config.toml
arch = "wide_resnet"
model = "image classifier"
dataset = "rendered solids tumbling over patterned floors"
train_examples = 97500
image_size = 32
crop_scale_min = 1
horizontal_flip = false
translate = 0.12
targets = ["light from"]
num_classes = 4
norm = "groupnorm"
hidden_act = "gelu"
weight_standardization = false
depths = [2, 3, 3]
kernel_size = 3
stem = "single"
avg_pool_shortcut = false
dropout = 0.1
widths = [128, 224, 384]
label_smoothing = 0.2
loss = "cross_entropy"
init = "kaiming_normal"
residual_init = "none"
optimizer = "soap"
beta2 = 0.999
learning_rate = 0.0028
beta1 = 0.9
shampoo_beta = 0.999
eps = 1e-08
precondition_frequency = 50
max_precond_dim = 1024
merge_dims = true
one_sided = false
adamw_lr_other_params = 0.0026
max_grad_norm = 5.0
ema_decay = 0.99
max_steps = 10300
batch_size = 128
epochs = 13.5
lr_schedule = "cosine"
final_lr_fraction = 0
warmup_steps = 2060
weight_decay = 0.08
adamw_weight_decay_other_params = 0
Rows from block 2, named by matrix and row number. Rows with one number belong to one channel. Each number is 128 + 32 x the weight over its row's rms, rounded and kept within 0 to 255. All counts start at 0. Numbers have three digits each. After the name is the row's rms in percent of the matrix's.
# convs0: first 3x3 conv, stride 2 (model.blocks.2.convs.0.weight, 224x128x3x3), inputs 66-71, a 3x3 kernel for each
# convs1: second 3x3 conv (model.blocks.2.convs.1.weight, 224x224x3x3, transposed), outputs 66-71, a 3x3 kernel for each
convs0.78 128:111143085066128071169126055127143108126120090100126134126146145137170091099100130136154103076091146071140127148088124092120163133127121119094106127119094081092110
convs0.79 101:195107118127089088134180114172144066149125151092156150099118118145137113102156137083134125094153161097147157159193166111182114130101108126122128188119125089119132
convs0.80 092:165126180180106132074101125127132125118105152114149081182038114138124127129112147144102095120166145123194114112109137155138127125130114157166178137125115129149132
convs0.81 077:148097153082158095129145129123143151097131162143108128132091115110126135103109119146125146077131206150178130145091056149155107155107154139137133115081104126166150
convs0.82 109:195113113103205069148093121157100143135124113135083095087089129141089108138184125056095202135136127093195162127107092144135120115084127100121119141101126171121134
convs0.83 088:153123057140112090134144108152199095094146131118083101099142177116118111107172133136115162077099153166112132157157100138172080092130147144091057121110061168130169
convs0.84 110:123157107179114145118214122087148120091127143131124177149063118179135105106102118117122139110156125093125130100099126150161109100199165106107138141169125125152143
convs0.85 092:142084144145149100128167114111103132115105157102151160093145131121131098167197139207111182102120154098132063123157142131167126074111110132137115121088121088151130
convs0.86 110:132160121095137101119112118109168133126097142099114133138134116190166069119139079117121107103113154127131176134165139105103169109097104085100168127125098189145171
convs0.87 120:117135125146127091096150135125138173142142143120110134196048163145141126099101120099122115056175116185150064129151111108105090176128132166108125133123127126130132
convs0.88 094:079125143107145211134099137102120130122125151122158148151089173123099135091169119098090116176161141104113058084149116135147218127102155134093143138097116142149114
convs0.89 108:119106157126091104111134131141126141170179151102164118082128123072120152089114113147084139146097152183116139111050160133131129160145137091130096161131103137137129
convs0.90 114:205120123167109066075193123145122144126125142117099131123153204126127136148143102147126119153151168105131131125049163083122079129133128162150164195164125154145111
convs0.91 105:136119144113135164156095113143167121093123146134145146088105156153151133078089148132095079128122182166080158109125142125048158140145087167148097146121136116095138
convs0.92 070:124119127039172151158098161130150149131117143152159157148112133163149067144094173115159162113060159168128130084128086145081150079064114123139118146116189087164107
convs0.93 108:113174150057167075135145100118111141137149147133123145031162174135081088164176137138130158107147122105152148135155142122166122071131083121121100116116161131178193
convs0.94 096:143126160173142148119161135159184147120136144138110102146116117148161144068117124161119130151095107189092150124143138116157160106087144131118133208160110133109123
convs0.95 088:146125158111116131178150123080124106091117146142108127090102132140165075118101095132090114177106083074132090183128133096168111140091127085108123175121088125139088
convs0.96 097:069160173116132153189109090111138121175145083145131156099113149113151157077156084107131156148143099119112121079108124080113101105171182080112149125118167143112156
convs0.97 099:191139125139075139121142121145120133135117123128113114118141152087087153215137104121154160134146130150144110097128180070055156163131109127180135102143140084096144
convs0.98 088:142133117148132126098177138106113109148106145107145109089198125139169162090098141124127078122118168132065091149116126117099122128101182109151164120120129199111071
convs0.99 093:157055170107135109141138113123125121117140141122125096136157135148109152150168082122085123106165089102122128145147122126202086095063140080131147082107145110114088
convs0.100 095:129115127107112158093177086140173095149142090134178101098120140170121133090177144160128153128142114072105217110103030106163160104148093133130112054086091154153168
convs0.101 083:135167105127098161116182173142110139148101142172126141136143104129166169208200141136130159080161140074075102131093072106128117137111113109176171068106152103116136
convs0.102 116:100112167117124125127083079128113095125105099139120083167097122095144161102089073125114170137082078147152130118116108142093093138103139131119119092078147136146130
convs0.103 114:100103106135117187120141141143139119172101118126106151103125148078078108140153125176104100180140085196134141129135085110129083117118128151143183114107128121125084
convs0.104 097:116136131126146155135098190108114139106181176152157166144151047133132049128160145093117167050094146139110180136108134100105159118147144109132150139129127168116120
convs0.105 093:119200130093079118112147143115127115130099142132122146176110125146175093100153118118150146094161098120064144151085072134092152081046126158138130092127124141096144
convs0.106 097:163062108170133051126148099077152143133155142093128139101200130088155105105180163096108151147174144129129132165170097208119089119162158173111154162145123140129143
convs0.107 107:175137123146084122133158171138163136167109135101183088211049097134095153120139125122121077082125180146057111152106112168179095093170083162084134144184134099095138
convs0.108 107:082162111154041111109102131139111098105139117077151142156107156084048108099039118115171152114149087170091145130077140098192117145109193143126123114157117149119101
convs0.109 099:134079169163022091152136147156144155122148092135131103179118095158125176076080140108141165110093180160105137121092145148111118176109099142150132114138129126113126
convs0.110 094:116124080105056184150111111111133113154121152124098109143085105197000169134116156130109083137109131234133100105144106162114086114112090157167134087140146096096099
convs0.111 102:166134156092177123154097169076121112137127109092127179137107104148150155170138068113099161178123150155134113056064106185081110113170104141142141100173143115129113
convs0.112 103:081097141161159139104104132131106141143116088117107135138113092129120135122088134177098137111109125122075147126111139121127090111061138150145106143100169113146168
convs0.113 107:145127111176117125177175077161147180113148146127105087121138109167180119109121153130110131147089066136144154136141133122110096165139110137146125136162116164070153
convs0.114 117:136048146121210124089151125185164103080159164104140158139090212117121135063108106136097105125087167149162139171117079159132150106171104116099119156187108148144136
convs0.115 112:156096149177089114123136090171163122120153123145139134149068082149132091108148128193122144124181146135186106087092145101136159091120102110133106143160127124141108
convs0.116 123:112133226122119111134140121148159125120132125122100162139116191112142145098172098112136140193166109090106169140141098130085146103096122112153168146151125099133157
convs0.117 099:149109087142162119153131104122161099124107115117098114107114099138087096211109126101161129141141129162161163144123118086149100108160092124142123120130115121146108
convs0.118 097:101095162121146118131152081132170116121113161111129107137147096194134125109168150122140060180191116109151109148114080142146120102121120115123153135118122173118099
convs0.119 085:123194117134110155102144210151103115175152080155108163126184111172180168110095075047135213154155093052176091101116129191161133114124112169152147121114155144122123
convs0.120 092:123112121087103147141115087150107074125122071152150100159165182160157216077163108087119142105122062112078170076116090166167127220052130127134213110137114158060152
convs0.121 092:162046148127137113141167166096090160122109124159121104144152160107113076118138109155108141107152103154136147092031096129124129139104162175082111147104182149153072
convs0.122 098:153168116176090126156106160160160115120133107211121120116110141140169072216121067161110187095117141128171083160143141084144121155106143124105105121118132116117140
convs0.123 101:179138094046099161120119141089127134153144128135138117107185129123142129156082049161109101176119106151216173095152134097107177147087103121113154131122137132129125
convs0.124 097:123139126097167148124119102086137144161131098132088164147144147170094136101141153100167079200108139116115118097065141103115158193107113114075147134107139095156214
convs0.125 107:112186145136110146131104150152078153147118119136169096129105046167135166126117115134139160098114219119149181103107143127079109142110140123114125108129160128136101
convs0.126 111:131121116161166035145143101133114155139129091157110163106073092106199156124138124118157126157131070184156074097113120133087094119110117125128128125080110117107139
convs0.127 092:164151158157102135172167150114111121125169163151120108119205131137140122141142120115132101210117120121120170077177103173130088107166147117117147128109130134141197
convs0.128 117:112137067131187117172082195139083150121134132143111124149103091169073059079073147117172131116122122107100128113076116130117085161110174139118168101156118145142115
convs1.78 139:124211106140122036144129145169130123132092112129122128151140137133123126121131129121163147120106134143179148134168134093128178139143114104121074155149127107174113
convs1.79 094:145132133171125118153089158144192123131074108109110145121104145121164090118083210130123119088123096097119123124133076087119194104106169095103100113129149164181129
convs1.80 093:105078128088168144189080092118142121129132061149149140125113096115185090039167134191081136138114136069135148129086157178123119112110126126120155114123118133166106
convs1.81 079:096107238133163085129142093129115161159078154136081160119074164143084110176188118173127160176119113151136163161112080140187101122121182167079122142142099084135125
convs1.82 111:171089131069129147131176092152133123175148092134108129108132085094124189175122130223125138124178067143095128155142085139109102096161085084121200127185088094138127
convs1.83 089:136098155083172209125217070162158096139103167100134131128127110129147085143182122137189147199127126123166135140134160164110165105168054147180117123112120146146133
convs1.84 104:124111214095123081174115090139098105138180140105122143048176114166163102121154120148150116109115093117140149086111108119125138131086153152095063179081117103080139
convs1.85 098:118141138097109088129167093082151158135148136124122114063177184113120201152115090102073116090174164129215171121135119118167109177147099163153124157117111135151130
convs1.86 111:039133217209121151116125079170119134116127064136127146107130191134099142143100142137102146144130099133115110154109162151123127130108096104105094129078158172119121
convs1.87 123:165067056165045116123129106116143119137116100121144124132083102099142141093162116123095149115131130121140126101076155152136205125057134135100186125124132098119112
convs1.88 094:064176135163076197146082121131135165087124126117155120143077171140090146140116160099087142172114149147084124059154059074159143177107145107115129128070144139168158
convs1.89 102:085166121177121158137133069120148138138143128149112039128081180148203051123144111114138140152067080125116097136167090159076042134081178127135097133113143145156065
convs1.90 113:054193071070129148134095124128139120089118074092133107111148150102160092128098111162077108115148115145129169061182154115175118094133110134112134102113124133112141
convs1.91 100:199118104110141135090161137147138094150113146114124180109097127134116137091166123210126124106126096161171139109154127063190097127152111097128156116158142148120123
convs1.92 074:124184120059116124083140114126124161126114134084082141102058146112118189122081160104141174140125085090114129217093092136139102116129151076075166137190095143118124
convs1.93 106:160106091087085130131115137091096116150125097104124137085119153131158109134135123119135055182154122136166134072081160150079076149080147120140131146127138135120179
convs1.94 095:138065107079144154176079138110125103128095160106094121127162179124110091127082087139094167126128113107135124112162151094161128147114184133138101082156153175110137
convs1.95 090:084160114115145151151150128040178117148143115104148064082113143122107130143091069132146175115125096115094119070186040148122107136134081084109116148111066173108165
convs1.96 095:111068128163092092133121124146186003123098142166066107174139109091093150113150126116140144140105116152141135157114160104128144110132120121140138107109182147132110
convs1.97 100:152126153122109125167099199089086154102150186114140184103059111117176082154092128130117137163195104153114132140158138143092138142107160131171165117156128116132111
convs1.98 091:120116074116125081137085151137117109119103042136105175154132121088151134127073171094146185142114116119095135114111191127099177121135072109145100066110166152103097
convs1.99 097:114144179069071124115105097131151160122085103120134135202165101132115077113117108185116182052139119142079093200151197111081136109116085115105170120158164150122144
convs1.100 091:104142054100182108156101173143090126086137160192146146206057189135163078097209110090159072114132147125138114053171141078191125117180121160109122092073092141136134
convs1.101 081:152136068084109137169139118085093104091086124106116097051157093105101138118108072087156111127094152149117128106190084118116174118114075128191151121137094121137123
convs1.102 105:097146113135064114128144123119134116116155142086088136154127139205151168146111132167148144132136121144111130142079063128102130078205113112091152127130116132137130
convs1.103 118:123045093160082172156116181130146118095126156137076126074051116159105101128106101133101122217065096108125131110104208139168132063177131147155094076091123119113144
convs1.104 095:027180146169103140105113096105105167148092126087141103113151224121119136151111091160076152162116161123143089155139137133112116125127110161181129097123128141114144
convs1.105 093:123165148119163081185116128109173135135144159119104108063127146187106138126107122117140081089121177121165122163077164182080130143138106170082111088153121114140147
convs1.106 101:093142255090174161138155110134089085087156131110185173080166168095123115186144079048179157131109115202134121092167173147120158169106122167141092150115101097139106
convs1.107 107:071000235055163122137105158162114166097069154139136127139186096143100160169177095138156087170121148146102129118142139103121138163140096100111137131148076125123104
convs1.108 118:027139199105130172136132141144108163079123138097134148127166112134096169112147106081175174116125122128121123148150084160129177116128182087134143126119156088100130
convs1.109 101:195120121183102170145075143093167138115126116092075142130103137152180092130170106133154159130160104098137087174160088101146104123101125148146101098149122111095118
convs1.110 091:142151116106188099123149155139172146156103193072099129096154107111098086157126140154099149060125177128126141174183113072139156122084090168066146106126156160085191
convs1.111 097:097172189154177111124142095161118192074152094127114107176167183103113175065146111099080147195180072121145111111113177114097138128097109159181098133116129157095102
convs1.112 111:113115161115129124155131139128147111199180173143147164116102150107148126095126149169139111123125095139165189137099074185106145160121126064166125110108159133194064
convs1.113 107:056101178157140155048132087150121139096094130144100138106129136130096124160079097165169157119089134112148116127135112137140113093141123137118151085128136149128094
convs1.114 113:113132117068141102173153110169129096141106120145107188152135101106113136093123142138129113148087114099164150146086106106098148148135105081180134135089122151100139
convs1.115 119:120150146116115120153107154145129090161154143095115103154255039043165149178076112090151121087157141156131126120126125131163146113116131155114129143150128141128069
convs1.116 119:094078061067153138148144141130086144116125100163123116153071126149111123173184097096104141157154085147100158141111155185115118072148112155144160153144160107171102
convs1.117 104:142107108140177211060158133123116103123137132118097045088141129115084102140182146179180140124140103032058103179078085128166109136079198095082162099140185147164099
convs1.118 102:085135123144067136148088154087144124145097133095089048121130176085091123148126135165144186144126142159144163100088096142126109054147151107106097126167133124110088
convs1.119 089:100149090166069171219149107122164130099143126107131099106194109094150147079124167102134153112107110103174121125087156155123185161104164163126110166122098088078140
convs1.120 092:172105101106106082136087171156113108118113131093116113184081168112097119148122099108146090102138166161140102107100181149111152158141115146130121118123101082104164
convs1.121 088:204136098174091155184156151105140206141167054096082128139109109148152100057113174137168115119131093181095155111109097162111132139107086119073173117117152078171169
convs1.122 103:058111110161175091205083152109115115127156098136152085134165127195123145112094145134100144135115071131137091089083065118100157115085090136128102073092101098162125
convs1.123 102:165116123119199059189126138125150089084191166106099108161102108090190070142136128168129125150142181185152204116144085167127180111074055146110121145067185100093140
convs1.124 098:120162167104155088058148110118117157074090138129107161122106083110147122152071163131128162138084118097160160129041255143107115116160131094156114194105159114158149
convs1.125 101:069101149153106139082141199139140165215137106087138133125157149103179140142106147141110110157152124181098081065093061149110205133174086130157099131153136099175110
convs1.126 112:139149118124116105109072109058147155122071128119096086144154109111108128118136109084122096135133103112154146104133127170074119148116105133055146139113097113196134
convs1.127 089:111202152177150130129075164127165116110125126079135133113150150108138123145140116166052102109154116125148168129170182132096076102096175083157132110107110128162154
convs1.128 116:182084089096177114144153120170131115187152115061123086217075096116109134124155155172166081165140090118136101080131154134175109131143175122117144092147177159159099